{
  "model": "model that predicts nearness at each pixel",
  "dataset": "larger renderings of crowded toy scenes",
  "train_examples": 45211,
  "image_size": 64,
  "crop_scale_min": 0.8,
  "horizontal_flip": false,
  "arch": "unet",
  "norm": "groupnorm",
  "activation": "gelu",
  "weight_standardization": true,
  "channel_attention": "se",
  "pixel_unshuffle": 2,
  "widths": [64, 128, 256],
  "blocks_per_level": 1,
  "block": "plain",
  "attention": false,
  "upsampling": "pixel_shuffle",
  "loss": "l1",
  "targets": "nearness",
  "init": "torch_default",
  "optimizer": "adamw",
  "lr": 0.0035,
  "beta1": 0.9,
  "beta2": 0.99,
  "eps": 1e-08,
  "steps": 26400,
  "batch_size": 256,
  "epochs": 149.5,
  "lr_schedule": "poly",
  "final_lr_fraction": 0,
  "warmup_steps": 5280,
  "weight_decay": 0.03
}
Rows from block 3 of a small model that predicts nearness at each pixel, named by matrix and row number. Each number is 128 + 24 x the weight over its row's rms, rounded and kept within 0 to 255. All counts start at 0. Numbers have three digits each.
After each channel's rows are labels from the 100 images, of 14848, where the channel reaches its highest value: "strongest on" is what is common among them; "colour at peak" is the nearest of a few named colours to the mean colour under the peak. Only what is clearly more common there than usual is listed. The data: larger renderings of crowded toy scenes. In brackets: how many of the 100.
# conv: 3x3 conv (model.mid.1.conv.weight, 256x256x3x3, standardized in use, each kernel summed), inputs 128-255

conv.224:129106135120126136130124126132101111113137070137091082074120138129116118136115086130158109036113119059150112133144117109123193146102151157130115148133146165119121110132142144146093118152136109120070099139139115110127161123108161116138165131142098148144116125088147168112121093139110131107111155119158166107150139132113085129151133160164142120121134095109138090126111158122157133113143
strongest on: count: two (48)
colour at peak: grey (47)

conv.137:142149141131126148124135139142139194098124112108135137136131139127130075158112145119127132106167118100107142105088130168140136132135137156160134156104132116147096103107137101117117115144153132115109133109101135089105129142111141107127120139139119140098093155082131122102121114138113137134091119122127160115163096155093107147113112154158118102143146141146117109158150139126156141148145
strongest on: count: two (48)
colour at peak: black (27)

conv.93:150113127118156117144130109117139136110144169130166129125157111114121126125112118114094129139141119170099142116136155131096081136146133102139125057128125118098101107077156127069110160108135114116158100137153123128087101128150080076133094101124183124153118111099116067129128133142110131108171097126155120112078115105114126109103135129120117145142167165140161114167117154166125117148157
strongest on: light from the left (61)
colour at peak: black (36)

conv.58:104130123094137154160161088155125150126146111108118172127136096124077117149118087129136092115095100168131122142119113111095138133118154137156137155135145141123107147119130150143138133112137126129148141123139103149153107132096125067129117135118144137099139087157139105105137089111147138144104138106123148161111094130104143062114127143147095122127111120147105108093154133115148107136138
strongest on: count: six (40)
colour at peak: black (29)

conv.216:106144152157155160142123126136158132116127166173130139089126052091113119141158100129115131106111116142111145129070119132105119169172129128106149108140125066085073140132149127100166095111123121147129116134133130113134176150134107097163100134169136173136126088117162111096194137113138118135118136139149151089141104121102144140141183157154172130136129098143125162117124123106152147136161
strongest on: arch (44); largest object: arch (36)
colour at peak: brown (63)

conv.252:146102129134146116109141152109122140135129130075143096127134120120142125140157131122116134144132140115141111154113156142126114175141134163107118127084153143135154144094150140144129111170171086163091142068115129122101154109139112135087131133131143159112119123147157108150149154167134113132117131107121166157118144109088100153123094165166096170168121105173132129172141148132168148092190
strongest on: umbrella (48); largest object: umbrella (36)
colour at peak: black (32)

conv.213:130168169131132162157153103138117116157132125079093117110148083112130099135138147127130132144120137118167092070113138100127112151125113153122125128147120171134132108111134104098134173164076144105115172113148152157087145102109119070132106121119137166137147105122161131106107153139121114135158098128117154152143115137079132115151137155156088156104130150177119154159137139131150109116131
strongest on: light from behind the scene (83)
colour at peak: black (45)